From a checkpoint of a small segmentation model.
Model: 48-pixel images, encoder norm rmsnorm, encoder activation squared_relu, encoder moe expert_choice, encoder num experts 32, encoder patch size [2, 2], encoder widths [96, 192, 384], decoder activation gelu, decoder widths [48, 48, 96, 192].
Training: soap at rate 0.0011, 2800 steps, batches of 64, held-out accuracy 97%.
Data: trained on simulated fluorescence microscopy of cells, 195000 training examples, 0.9 epochs.
Rows from block 10 of the encoder, named by matrix and row number. Rows with one number belong to one attention dimension. Each number is 500 + 40 x the weight over the matrix's rms, rounded and kept within 0 to 999. All counts start at 0. Numbers have three digits each.
# q: window attention query (encoder.blocks.10.attn.q.weight, 192x192), inputs 64-127
# k: window attention key (encoder.blocks.10.attn.k.weight, 192x192), inputs 64-127
q.73:517493418493478524516500495544495455534535534502424467539491464571502516489522562509460519511415535505501472522471438466467527515458505525450485556466444493526490464484549461498506489492482459
k.73:493431478468557495536492502521529518536499453508472514571494469508535477471511514412538550582524571484461466496535506375503516438406534483483557530479496445512516536511491536591536488431556534
q.74:491536560502486506479443542462551543469465462479473458514450471523508560526556503475462518435540485517503507525550538488407494449505457520549447497598489521513502496450534485488490471519586515
k.74:441558523551449576419458507470524461516450521496566519509526502515517507552501532394531463497486573563500486550493516517518519466452520483515521473533478495465429473476509480538565482587515492
q.75:491498493500458536547542497511501530482496461484527479533497532428491474579441464490494509480489439460462470453477455588569484543486451507603471500445391450483507520520542470408506509493466451
k.75:512589564472523463514434514463494499496579543549547508543505422503528483534475455595529477558470409477506409446423491480540490512527466544571558516508517526472521508499455481545418451464444515
q.76:493558533511484504494513435503574486580456566473524513479507514528518532458512493463551506514439475518449450507529481466514501488512510463503496517498542491511462583516483550501516515479493519
k.76:497511438531478524474512461485525512468484474457506509469578503475556502483480524536509489505565544472527574463500402509495478498445487478509439483435494588523474518523466490436529518506518489
q.77:451543525544476499490518504538503497481416492472472516516435411467503501520504461596445509481418464487512479507523464528544584464465432590424490576515523436459489436468534522515518519547479556
k.77:465505473574525512514550540442553480547509450529533575480496513568477548509507493507506585489528508527533533523524495489430445498510497497469470463472487525503451518489503496557514428527476512
q.78:553565517502524476605501522475513475433471548469509495549461471472517452553473485562469522469538467458500499598529527525498475405519548444510505475484519449491559508460582572457543541531500523
k.78:440597461443533520528471552494480514506467549499455645466493488476498526491535480488518489485448451443544475564455547538486472507516465508518459475445524532404472488510476518455486477558509431
q.79:534483511456530493421570583541529500497535600496518519475444486594457546537457484434443438534534586492519457445502509487455559549441473479477467506436481511514523481544495539439477525482498483
k.79:461514436506471484473457494513476532491566537529467509473497458458593506493524463487560552442493580527538512538413588530520555519573520504558540486461504485417455493576518498539466520575512525
q.80:568458513533439454546519512525455492463510488452449523476467605533553514537486390503461530516534543551521509478444434509514496552430456521388526519496555526443466558514482505531481491456447470
k.80:525590456521504535520422492536455488556517525470558484519549461475509451501470533436484567538522481541537504512423501429449521539507446389520475462486458562411480543536530501582507508528506521
q.81:456432501489440482547461638481483517506507450505455467420547575442478539509574472601496500557500417449539513449474479511535515532467501536526531503520419448531548507437477438479547524475512472
k.81:540512609469487541543456566476484521574420470510490502521492582473457520476490522501541535530484494545494517483501441474514595480516478498530560463467549561461563515519486474607530448570528473
q.82:479426499531516516575486547520499490541448521375521469527552545479493449489458577480487494523536471489500515519524589448494536579421484515394534566453486463544543499522456480546447483474523514
k.82:500452566509486592557489547569536521501499426402406459515408530502497459466478484536526493473471549471514549490523452459466563481493435462456532531471511501615553441476581508492566528490481507
q.83:520412498447458439483538599545542554499541519410522461516484499553458467511475526555429564536540504548517523517533456488458579547511540526480514473489557638463504419571470486413479542507443575
k.83:458515509542498526437431551467401501431497499433516531478459538519510438535445522535581611457498478496495488464474453469537439515454478467514521518478500458482514535443459512486472475510523530
q.84:525479434465538558453465484577515446529459558440560474534503450481566516509478515497478487518552529439505445458494447426507488441510508470487475514548489455481480503541522510418511433490509524
k.84:481563469384468537520410505459495471471587524501496468607491488447568517494520476446512541543507480506519530506474491477478528519509451456542483452476501546495455516493477545507497520609553480
q.85:512549506520583497469516536487484559507465540439499513476475478526424510499512459485484521501480450498488498477504588550434460502515502453552442490530505425415453476505457549443500522519621532
k.85:474468445441405566443536566487505547422480469519507472546498493474506553509489444498481580512427556490459517497505478499463494472520561508487467485496490506553510494470548450476503548509485542
q.86:482492563546505499551513513527487471498492505442501512499490543495527519499450504507546559466510491501530453484511480595516537438476471451425506426532489500494515514579410447475533545488536542
k.86:493484514501522515527540477475551507513494531379441505463461421509503519463476511566552567491444553584525560487463511484469465528525496549511483456487541504475433505515557495472497490449513503
q.87:561508515568498517508521521513508430488529476431478515529552539547451442537572545500496439540470534490424544543557482524529421455448435497433442467449558516485529481485442503581433542541480485
k.87:480462495479491520492579534595503491488508440461480468457523536492487506455482478505573558533500465462511495508526492493478439468439484489465530495544550541524527486383519589479563488460518462
q.88:526506554467484553509458428487429372540529551492451491465453500486415507490476547478513484516545521604459466524486482560556478455413517492493507479456562513513416544553529478506441578442533473
k.88:515431497575489479523564455555563485474535560444498496535546532466486547446506571401584529511574547512501483544518586495512508490542435408451476490473518479426543518558597532524520459483481510
q.89:495488549508525437499475459500485527472397485570546472464580484479509564477489426470488564466459440628512490505521483486489469491539475550532435491579456469443518504511522509461597557533494543
k.89:448425546483505525523529567449475471456392448507573528464513526541473575429507486466488515482469491491552496536541496508525508473496540485507553556497496447472486511496452446468518452463442468
q.90:553482469517473549542498526538542455511470571507561583468473494554473449537519525488517553487554523458513516501497469506457569548423481526536433490474543516471515495524441470538455452445523432
k.90:508489495492458499568489511421448549427596584516446494568523470503482445526532515519406571539448562475566571517471520462449487499549519488486543448453437523478495537474491434423524496432533516
q.91:444537555529462492602445523525517468516520512531494506513546580465481479527553507524516526426525542501514445525482523450495514491491439547484533542520509542416493426460462492515469464460476530
k.91:543466533525509490545499422436536526551514553488583477489517489508434450512461511521536542485515528555448500483519477475531495510449497493524527516491462509456504489573531507516541551493535495
q.92:557541488446464587462510562458518444500501454467487517548497574530524526500550526500478531480455476459482477482558505531521490472465480490535523472505476473519492545468400490472537481537490532
k.92:530504501486467444492487478530543494560524500433471533482469531466462475482569512560583488491439422474513487501554485570517565531490473495503481435411489488524505562436512556412510524510453532
q.93:495477536461476405530494494533492493506563494519482598508483468543440489448471545487431534500470526498538510562507544476494470552540516483585495552495437556462492466497444514473400513521485511
k.93:483416565534535472445476444535432516478487451487536475520483516466447470504521473517481473425412497474481436521495546507526549507500543538475518522513514435566566485476453515450483542509458432
q.94:404507433532455486551531426502459524515519499514515532457552516421591518484528511517488403465464534518516498520498494516465570445539491465445504520507534506531561488459484520468532458465547498
k.94:495558495525522508525505501501509438487456501501563583477448449564513524505500551494521493533554531449532526463563469471455465500484538500586460549578535549469511482493474487422482516524524510
q.95:457426523516534504487476496463521507458513497537491495515558554474511548537490512431481454455549442485493438455447485504405513498490428508468571478456514488536515509522475556492480539485499446
k.95:519501531536466466533492468428579489550520564502501448466478448468486462583557475438535558527498517529531461480499484510509512427578557466466446455511561506454538544516597552566489493476512451
q.96:569475504466487521504489500477496520513494506462547512483528527506481456501627517520476456552476580474486533455494476521591486520453524545484456436470471493481485519561391434466510473494513508
k.96:562440531491449507523512542579522552510503518475470495487486568495555448508528516450509513494475511456443543468467519503520494567470485470489591464519577460484532525467499540470489510454472545
q.97:518552467576505419554451474505530503500530490464521494530465520434522477509554472477413483498489518551497469470487526595449569525544473500452460426539533539385449463566514483505542494470482545
k.97:513548515388528485449594510473532548512485540521522513467514484561482455517469486564495500513581517526482534471546498427508510524532514488459559523546481584527446479512530510476507506553512522
q.98:489522520517536555574473488504452506502495499503383516528558517461441570488495465514483440496538587548412508485482459455522434521486476525532487456489461446463490471532442408542501444452470440
k.98:518439553481539540452507430605560467625493491507502510504490472523457536459489431483440465505485525440471469479485516476501533447492529448453571523495475544481493546425472559612577518452520535
q.99:512527456473492511470414456506484469586409470470541520577529479498506460576486480552504523569448460532498520511510491460505458531529591461441567559482484536509478441505470481505472489514524463
k.99:492483517559490534487508542538439557470552480471487517570498453452553506576496597520448564430561483593586493497513459504502493533511494460468539501522460519561601523467514510460450498474539508
q.100:542561542486499525508522516513491501427442483542516515430398489475494465490486558471515481497481448513464453495520486547512520466533506441491510472445464510505504485540520460524556558486490506
k.100:360530441479468482481484481529513543506546502445421560523500508497532500460526509483463408475527512530517556548493512574463496532540505431524431510479511518380484505615473452482416525503544574
q.101:513506509500515450576516558507494496538539531510556508511513565413495458507489543529510591474477541568483461524479479444537551499466455502545481479460519454416538445562558467530517495427508506
k.101:564502499478462497530512422516518473551481518446553562533538447524483434504528503522492468450463519513481549471457504461508467463508443502502531498462517561447466469558484488509503425475544526
q.102:525498497474488496495577514468514514467524486486529565495482452523477485472425444575528431502508518492483440496486531456565414481487532471582468528520553461439482600512440458513469492521423474
k.102:456524474474464514540499446540505554443484451483602498524549576505470549550450548459554456457433408491481522573479562540482443585469458557547464460460433593530507495487443431515434508469467468
q.103:546543539481523493458491478555568517484504454529510451443483443496436584472473564456570458478402555522507525554523512440473513475535494523591407499518504463487437491491490508546511437500455566
k.103:457478515490528506471539428499511495521484515475574471456537586495497499500448481483502490461525491481413493516543455489527447450483486512500464640519513458481529503544424467462564476518510526
q.104:534501519523451542516485499476477498400543531466562478479405498527488484536480471541452453514599508434500536457511511500507457539507446469524452518468554497473500501548534467516501462561499495
k.104:491575485477484457454389535568507505516522489451506522460514532511484474494583525451440552476460574525496524505450541552415513463534413468534457443509542535477457464436472501487526465582513455
q.105:411468487573495600526511537570523489493462469531521485469536467434584500494454446480516518492487486514500431601509427506433439481522557427506498491515481452517460526508604581463575431506481590
k.105:497531458454512431578562458439572467529480583567514535468510497443567520537469563514499439533565456541546472512516437539411437502419463461495389493555522571470476515489413481510554591561519538
q.106:495518528529500494574442473457507515527597488479519545534479479459521522473517531549527580583521544482529517538516537506525494496461503499536522447515522469544543544426569526456527486568493531
k.106:484493523498533430475475508452540478487487418521510608501469475469501471507517489494509396459486495485498556548494445477540565485441444578458478501476506585482472475480522487435506529482472471
q.107:541494464530475533496544507441509577489571456450458457462559577505481508517535514485556539482441480484458515574469526548572476485501546491457463457500445500505577499550473495542468540487538512
k.107:451555442453513476473519545499497496564470423425489530503554454503463449415493533515543439579464583537497463483490485445498440513496486499579503489580535512533545500517486561408572490490524499
q.108:590492501525510535455518508500513467551441513464533552555479483481498398508510552537488518523475483475538446442474489516487528535492539520492515508487518533465465510486534528564467500432465469
k.108:522428493487491525567552488528528541539549540494471534586521535483443497481533505480529431511528557523542541545514510493469467498527474464467493529479465450504522484494504499509484435412481537
q.109:498503482487455477520430489519516475533528548497485642481618452546529460522539479503471471535485590462500589556497465500478517517464539448500536459513454539535529496474451442532426567487540410
k.109:499455499491557429501480493470490483501511578566528546541455458497511430588540453496496468539490506533517509489526533537497537542513501530541500513517465390526462472417493507517457506406524449
q.110:471494432471538551520498469497580534487456482543431494467512454501495460504472440515450448572442543457520472474569532529498442524514492477466461629527593440536440520527535513509491569472506493
k.110:480458545431530498457512511557499543587488555495549510539489478477512520511511432483498548515565514523503543473468448535441482448471473516520443423516467554494540462499461545607542460555396505
q.111:516472505478442442495474457486476490559445576477511526519415547481444469519489498524537411451486540521495504479516463478516510524522490432394523451499511510443461553532528511507495571627432484
k.111:493488475462489524505617523499503532511404416516518433529541546447434569535466516485474519509534461523444539577559519454494454540479507535470443488481544482547544491509470466458457483532486517
q.112:439579478506570460508506506417432487494476496487560487475467421552574476472471558495515477516453456490501483497552552546480505560615525471485512480479471463556527538539489497443549482492564515
k.112:428576440513449500513529658483482511520537541489483494536491432530543494513530489534467452587518457501546509503498474520507539488489442534519477491490462444469497492445521464430446540558518454
q.113:465484516516526475537586510489546475521492474547524561453568497504491485488444431575548494487529451574593501534522462483488578447488445482492547510493467558456592468514503519461468529477546520
k.113:471557503474556460563489492474544463494499508518509474524478527538461463530515489529506515468533507526578520460530522557521441534495491563570494470578530548503458495566501509436492534587509531
q.114:482539554489546475430550525430568567553478466518471485513466444492542487448486520431413560488493507465445518557476473447488479484574565569500523521580475427520419532427471543528502445550510535
k.114:575511549489513575432471544532459481452463510494538465574442568538567444520504481484462421465546467447416450549459416500544529555499585495484539478514547513499501478519491530509530511508534469
q.115:497457543491516513518520536378461449487551476478484536497450438503415539525544520526510465468579451509480533486545632447501501494514510494556499516504462492434488491502517504499511425499485465
k.115:474529509492521605461441478470472473559422593534493509452495580508541549476458548471506409471502479491450458541483506479486535447520555555472526443467442581507468541485438462449461513486535491
q.116:491529509511545416471555475511597461486464405508538439437481530553493520534501420476450511570529479386457503429516531525482509532468538432522517510425464492524465437507496539439489553500598464
k.116:445507476527522452478487528464547539521586600542405513530510456486507470554505536528529556504504488519564485513475561541453530454503519562518504520514522513487434455519495522529476486512476542
q.117:476435527481500493464446444511483535556502435442530488563484438464471524481511554565561536536462478468558506459438471506529517526399544438444487536516499507465477499462553430545496548510495468
k.117:495457499547523578480461455536474504496524435470498515505484492500535479507471475530498481508472504554546491534539446451485518502501560481450460493503520440598512459511556552553479450475522502
q.118:503570474492527503484542475541485489517490504521533531484519528509575520522506526502580554478480475573502436570483473584487480543488473463448509511486496487503542497514570481488521508576487538
k.118:476458520539568406501498497486553499477553483431542474522536386492523547471488488550453497538517511538563502527505562471534540472482435458539469430488525532463464470518514538465439487546467507
q.119:467558470506492514528501505540491528498477484562557480456518524463601492425493478538501640434498553497501453530493479523508462479509501509509533557492558511442554485543490520402539532588501550
k.119:502528496478503394498493438535428505438430537517553509465497496477428465498473504526535456536567489485539487511408500497517501558529522512454565472503515529502530498454573517452534579449490544
q.120:476491482521437464502489494420570549529537540513439503515567450542505477507543563520469495594479540530487495467517546420383536473447493476479481480536519492521465469528548572450515539532513490
k.120:527505501536505517459460508417471517526437469517447478552514460484512503521504475525509442434562435462506503441494500412501550460573553488474501481490548449565498499544514529531526500477502435
q.121:530527598540446487578525457468487511508528530529485509477550492515467516495428467485545425410444503503502479477523502531529533509486434517515489521461508589556503496514513494532510518510467516
k.121:444502538612498443524539427528588500562489478511550519468502512485482496536471490501514474485529504496526524459494511557508503493460425517498523552514435456500556533561485496488458504504439543
q.122:494585485473491493466512516532463488479515591407545510465472556555446516477539551516495524496546458430475541479457563433521537498539438566461525541515572427539507560511568454490565478491458542
k.122:541495503459483464527448565526490515514526486529507523504446450502473519466465547483476579516424470477531536511485441543504495435563551470444537431464489566491517501540519482494549636539510550
q.123:505520527545546572518475464539533495458432555438481545452467462508477540518460432523494537469468538504488398457545456512516496544503452503471532491513470572412448477515523504530473560493490468
k.123:519469433551556517543481558552519554510509514506483450534542436543559538494528494466476519485516507486559519562517535476437502514513486547522448463478437522462522493471524481549457527484488534
q.124:450509470435499480436532484524491529540499492545455528497522452521490501505508496475449569497493545488486537532535489511506477493534485481484480453465533486499522461522505437535405535531528475
k.124:516437504542487471479514499455443475545508439490520474493470479471532552490496483493481504503526486511506510482587534449481489485446511541499567496524517483532459448482457508443506485503464504
q.125:522572487497534496518466454463523482491461541487478400547505558551541478461527453414529489459469564544513477516491473497487533513528548540564526483546544506443438574489516546538529515523426488
k.125:502487386512512533504478412481545524470457509537486448429516506504544544491487557547494469503546451481502480534498471504578474555515542508447562554454425542554523484536443511491533480532461516
q.126:471441461604519487518501482456513469554461481491521485525476512481474476512524467478522417498468531492480542532491457502501530533554498505553495507476511495540555506518531478487496440475441571
k.126:450535463502480479564490540523540490497506528561473477521524477475482537511525544493490480474539505502480464569445535476506489499382536557503517524417517513514539432497415415542487540503470501
q.127:454515538460575517493480534522543444438474519556448518499522437473448513527495487467495538434538517496500419403542505507519529514528550526420448505500509526562522527542562547438481491554479525
k.127:508509435565502501443463505468525513548532512565510516500460501521421541531487450542536485496498531438504466483434506445511456495487522444470512538507462516536462466505478592445434503559496484
q.128:440520518486491480537526518506484449528539518514612451513497525535534440544531464517458530500545466487509525491494427514451491472584507517527524497429511476540559560436509548434578513465509572
k.128:573555563489604416461524422560457449479420497439495508434473470564552543446493473531431542533494527492483471423536381505482547548526440510565532530410485530547478524511556520461504492590482467
q.129:436476527430527479459534527500580500442472527484530528504432519527480536469592488437448467539459482518533511490568490502489545515510464533515415478487501480474536488420456473490538569482490443
k.129:462500461501487539483485496478468551423480512469535464454502475483524540537445524493461496539463546518447534509535463514501504534524469495484484484482541545570501612516461570469554513516482560
q.130:464475481517497519514415454492490527510533523449497475439547479525518514520482505469516492544533557531543434493443576477508592520522445441487543479499460466515519466515513488536446477594552525
k.130:484513483520446539523511502472540524523460572469559486532511534440494493468483466468473476567519462509538469502530499469452455424510509535429488503540477564473500490530534480456485493551437498
q.131:431540481491526493474506571571473537434462544451516483458497511442507518549491464481485551483395495525551481499622458506496481462513494508518536502548421529584499457498513570433520562456555534
k.131:523525439497479507449534471494475485423430472458561466548477560517499499454547437426507481471466506483396511388490442490531549565502426501563582522487496557469493511503527456477566541548487519
q.132:483580557486460533516511565545544509529499457486507538492517565533496500526583471411519530477458541442504491511525513518463475451517534495533485484499444512511507546516503505455570481553475451
k.132:506480429487555487489483468417453517474546523440483462529497471551534523494445542528448497513469446474492483484559475540472465595544463484549431496497483468443500487478527558514494503513497471
q.133:445474531495485518510525538505571510530581452539519548480540489434511523524509549524484530403416482436547531480505431493499460504537488467533521447537533497513524494540423499496519520445514488
k.133:462503444537477485555549527475510465488447514479501508509499508468496517530463476462470549528517489497455490568468496526470486485530518489501553507507537555535480507497439478466498565620532419
q.134:543449466497462565471626487446469559530502463506544533520485482555562479517473479471510482539554530461488482450484595538530456528545490519500514471503524442539460531497502547565486494543574494
k.134:432423530487452444478524501553484517516495490513518557490478474501584544576530487532490505520571531455532519517449494505557433518500475549445399506521515443446474489477442516522502503489551513
q.135:475521506478470471531577455531529500465502545452510541464505484554482501483518475490499493572480522539566510491475529483486473494483489469552432433473511518536493427461508515566475479473463594
k.135:452487499466462420488554569520479517483472555481435500479514496469458492498459507527534508488425580500549442444505457490594512489491526467520539502445544554510472556505523488488513521502554513
q.136:499440507524507462469514498554579505497540401438544502468572511497502486457500474430530484520448476533469486479531539519523427518533449508559517456527523546521478525479550592501568540488492489
k.136:436473449529470567505456542455565491473489560466553465473444487457509505467524429436532558570578475514508463507478464479538565562491461458527507446536485487529434518508558467470504493463514510
q.137:419528514526484545486544508524513465480508491439439441559508463433440551461449542464530470500564519455449492521502518492534547499425452570524520497589519463554482468585518440502431432528491466
k.137:514550509500547518467521491529496559532500452494491590458486557437479522565484460465491484478531572571556562452446491456529451518487468512516549456564519524464518509553490515485477569514483517
q.138:456537479561485490540464517478541597489524532556438469569503533475448450465488420443514498497519516511457531448486505448571468491514488547488494470514523501469554454492516469455493514437516471
k.138:482492507557505532529492514444408476475496481524508407419551445500544536535523476492475534481541527477470530520514475478456465512481440458506504475582494399452525481496521440521491545479482491
q.139:516572463540483512451507496451497558510453505510477538475494418504496494564466569509479578568532537480552536497539539398453451548460475535492538452443507513500460578533508457538539535527457501
k.139:516474477485490462542411562589527454520446459526467457512526483518500546588410451444526528446504567481440564481541547526552559501533480465498512552493545512513489503461423543523462472384583553
q.140:524530499551561406518578560514527444459535470536469520467519466523463544478443517499527487477430596440539476424434515524470477506445502513475515562476479482480574481543568576478453528411548475
k.140:489426479495473554514532559542482515497510516440487485485544549560498537470493438536508444508534553568505500486488460492564500457528493447493546528492605531484499495486485484526541624508553577
q.141:528531480498482553444484485433536435465519517540498497505482579587577522478491501544506440514481561510466515500547483506456454501472554500517484396460468511475435501467485547542568494449487549
k.141:502457457465474508550509482538413467475539547491518457479501461530492477484452508535481473563468480413507523545519462476493436481499560548534478467528506492563538466473506477491494503476466474
q.142:572516502535497496539514593508499421535418518477500527516462496540512557428469572559527508509531450479541501504525463477562524516428507391475508485494525552453477523549477521494436526410513398
k.142:495519483469464525525543476438535542461537522566472428520525563465540443520464541596455436440427535451505482480492577569525481505478458530510472467409508498537514468530437471527528498504535479
q.143:482494456505561516502489478466525511518511495541510484538491490548581454571400558581470441516517517500548520431472532509557408518482543496588482536389547462503627511512574470470487423437517535
k.143:520562534499571547517533539602538455520451441459501474522523439547464439482557459511499467531517538497538485511492467463475535480553531554517545565484527461481466468429590454617530528477505427
q.144:509485419532525499480528466492515484502516546505475462529487569465557525519476479438454497457446468489553465531527496573543553437461497512514459581528469527457504492486478525525532622462554533
k.144:522501522523413510475539510485481480400473429487468493546447539515460449429520486444556439448462512515435572521457519552455491483557593501523501443507459522442453532556471472474508478491427487
q.145:502529561568509504475472553506455514429521475502536473471409475494583532535494508521514474467510446561601491513475449463514504521520452409455507479472538474450510510457514523496503485417543439
k.145:474476549500423454500471543482515501485478495562499447533499568386544437425507506573518500523516506501473507559542528495480532528470493515541491606503418532520584506462531519552588437555485518
q.146:458489511465564460459502462552500479502496497629440486527476553473532539431454456478520484513493502485516427437500489479512533515504484519519532498435539433538506524467545476518484518489468472
k.146:478513415460539601517576541517459451494563424510500506455469543561484455522470498542579488442457540530476520465468520473457569499552541495479568446494578472529535579525472455462583501490496590
q.147:501598491493528554569500472468413486500500480495573472470492532588461509517496525453458481551436529481547505519546456403464472520524501530541456497502537500419482571524510442544539436454541505
k.147:461578477549523548468470489481523515497532518530517500470536477447442480508476520488488444522509550481536499470429548431465463519556538524503488501503523518552445485443432471581491572459553501
q.148:489518536515473430491458488524458436528500471603466505509508521492534466529546455561495471483522459465497481495470549549523524501505525562503488546555413459511529518482591510497422493516519481
k.148:481442490527531502438501439510486486475487473477481537496517605494441491433518467559512510511470490505510505498429562429490451469611559497483512429429495462447545506477495515526471489523457438
q.149:536447483532513455516489533526551426515516532482417527441459457501491498413498456506521507474520433415515450450558441544600521546514506482475530541504512510592477481472507498489460552492533471
k.149:545481513512471488460467466398505528453492509564511433568496490546479430482495428562548507456449530507480455594518482545484586513464484515460507473452519466479532551501434476449447568502556459
q.150:458448504417505517498501548512465488466483486424472444418494502475408486439542506486516506549509462529480525483502479485483424503555528438580432497535462465444523457491442484541505543504468429
k.150:455570496535518498465471514434495552486605477490497492495492438457483453528502551473506511556546447443507472534538569543473450497533434523507455513481446407489473460525522585520490544492579483
q.151:538544489521460569466526517418558449481562437599539489559496491534534490467581486479521528512468443455501414489577587424459558453520480528554429455521445507504505550514518547493534520511486477
k.151:431459492501523491495487528476499539494536495471509464449535502382475526450448487470584425472446466463464455558542636543460503571539486436425507513526499506522550531445446459493438455531463437
q.152:504502469541483453529499469486522527554529503520518487555550407625442454526529511544528580583461544505538550517601554495473535563531505537531496516435468525523380604531521567546550439472547511
k.152:480519578441493446527494507528593523556501461467545549413479495455520576441402465412498448513521480467566505403488515490441547522469487393483442493535567500528482554465481506507545423493574539
q.153:549495486464433521557428482518470549446430537533477514536411539543518593517434512521423452438540532438569484485545469456535555494482518539463435435522551503486537465538559485530436504494441518
k.153:470466521499497460528508493529492484528466460610544491531490512558466513591443551470454534469454539467532564420459529492517540546488488541520547503462519566491502457466506525507490521470467577
q.154:464493510494538469510509492542504495500511481556500473492513492548490470456567423460450546524456502459490503565525484506482544479476538532501476430457483498497432507462502494508535455460554510
k.154:548488542516550477503529425480458590409491514492548508464526493454483533402467510547475481503499542526408442533504401453526497501482493449521469483470536555571550524518456522442570486490489493
q.155:605415499464484552500533565524496485416447574368589484545539433469469520482506517442427516473441521480515521453544461516459507568497433509561487439497521507433536480445479499468527542470509514
k.155:483422478513547488481495522505502509518479508462519520485514439456572456554437580468456513582486547467527457397508456561533471508475473545448495490484443515506475444485486594506531465497554542
q.156:502475427558506530472436505517527454472518458443526489550547501603449516451531517464530529520444505533539485538532560490491573499493510497529428495469480566548486472515503505585516497564553446
k.156:465558505556516535515508491523540564489502480499528510454480471447484507514461502472603530489511499472516469440483504462490501531541493443480483441521551492459465488479496549551518534529468486
q.157:523490533508470512473503522460493471536505568531535549490420518509465465475565513512508517526485456494460495515537557514445428521451543500526462449471532507530525437521452417559544463499487436
k.157:545586483513469461507432466444458560526482559451414542509482480524544539536545508544582525564434454507504445527471578584599535537412456458457429500535481498502487478540474506563444445517470531
q.158:461518532498504589454486427542570527534478484520484493597479483469476403486510451517410472480510547476525485492460476461475495490612547536511597511521516530534528487479511442495578507523501533
k.158:569470484481517549503534587555516419496434473524593539486543446509535493437476428464466545466382505501433521544578416429521525522536488531486526573507510520547624490521491440469448454514517526
q.159:448469544492452515453419475470522449493515485491527478540505455460483494523507493469481535481449441515509518495487565490468549412503521501467510494506540465443493489478444528515524529539508430
k.159:473538540477481489518487475502512532455518499499509542485519459536555528518424524511475446455549442473508513514510556460510529527548490459520520540511503515545492529549447513532473480593481545
q.160:486516479528488490495443538512516513569560521476474511425498546552471531530479527489521486514505460547490504551437551442495495460449520538495443515504529512492540504499490518544449499472438492
k.160:437431535471521546518460530497572510495578467460497434457542515540484550554461543498519470503530484461534504565476536473486435409497508516494471516514470476448424513518503492465482496507408469
q.161:495493449530502473477474480529595502470475497500559488457526491494514466565437549488568517464584536445525489478486519466421401566434514453531492545515478486508472492460506538470590465486513456
k.161:512481472462536520459532530534528486438474467473530448607545387525476374430595494487510480552520494568508500505571500509470500513456484559523553496493484582478478479436494469490581489464465498
q.162:466510484507494506524460428486499523490518547553458525469496564514500504564501482536535506525523458477497507539574491448559420439541554547523464530627452479469519494532503434527497421532466469
k.162:462476515454536507486441470542435485545536503496420459473452472457449517473541528507474522483514512493547563494454582495485430479503516554425449484510415477491475446459517483582424543408522597
q.163:518494536518485493491555526462549477454500516474498415488499551574469529514478506495452456414509510527510501511513576485473455504509464461494482527423522495472427523518471543512453483504522466
k.163:479410531543386427582460477535495454503513530478460480485464517531521513518486561526499504490549504473556480520486509534570487484481504513482465463469513550438535510497435484514517475466512425
q.164:508452518459456530498544487510491460554537524521528519476551530418497504514443503477468481509541504482473488482454446593523541490474485619475506553459470502542516512517499515466496460515481462
k.164:489502544436534499506642475494463510496505471421565510569525560571476517466545465512518542574516544498520519537469537411510488474532537506549440467450463531510536532538558441450494464468510480
q.165:493541497500549526471558441519487556549512515552540559547507545483542473540479480524562505524503426508516538494533487483570544499492553503480496572541496469452519489507534566485531517575475556
k.165:541511526490497479479482523510473436523469496443402456536533533475441507499505455546422521454490490484513527489515515518504498544437504479523531529523491516520524516457507473511482447508468508
q.166:474550504470512496464552501491495494517500469467497542535492524506550500515497513453459419515508460462543517560491491500421492516514553494509473515472520421498454533541482495456540459438461498
k.166:499479481478516504463498472550537485469508499468487489469484482552505518480395484529485541477509539521490496497552480450419499506466450512536520539522515514561490528478532481513497455448478491
q.167:495517478590557563550478478472560569462563508522484478508448487501444533492477544525517527573509463545477489521498521493588482442525566493534464463494485478481514464478436520554510518478539537
k.167:500448542483515489444537511435503516497501489537375473520540495344528536559541506516550513458527540551497453522543472519522473489532528442501497469531481529491487437508451512534456556507483458
q.168:479490530468526476503494526507546386559432502442550472452477492528460539477549396515434524483483458495535514553479580479481540544493462485450474467521479512520574470445376401488446528524529453
k.168:570476504543539522562452508406497516399502586527530519448495563492530504502497503533423498530449490476532407565457546545558463553516440508542443467469530589517482532523498533509519504496555539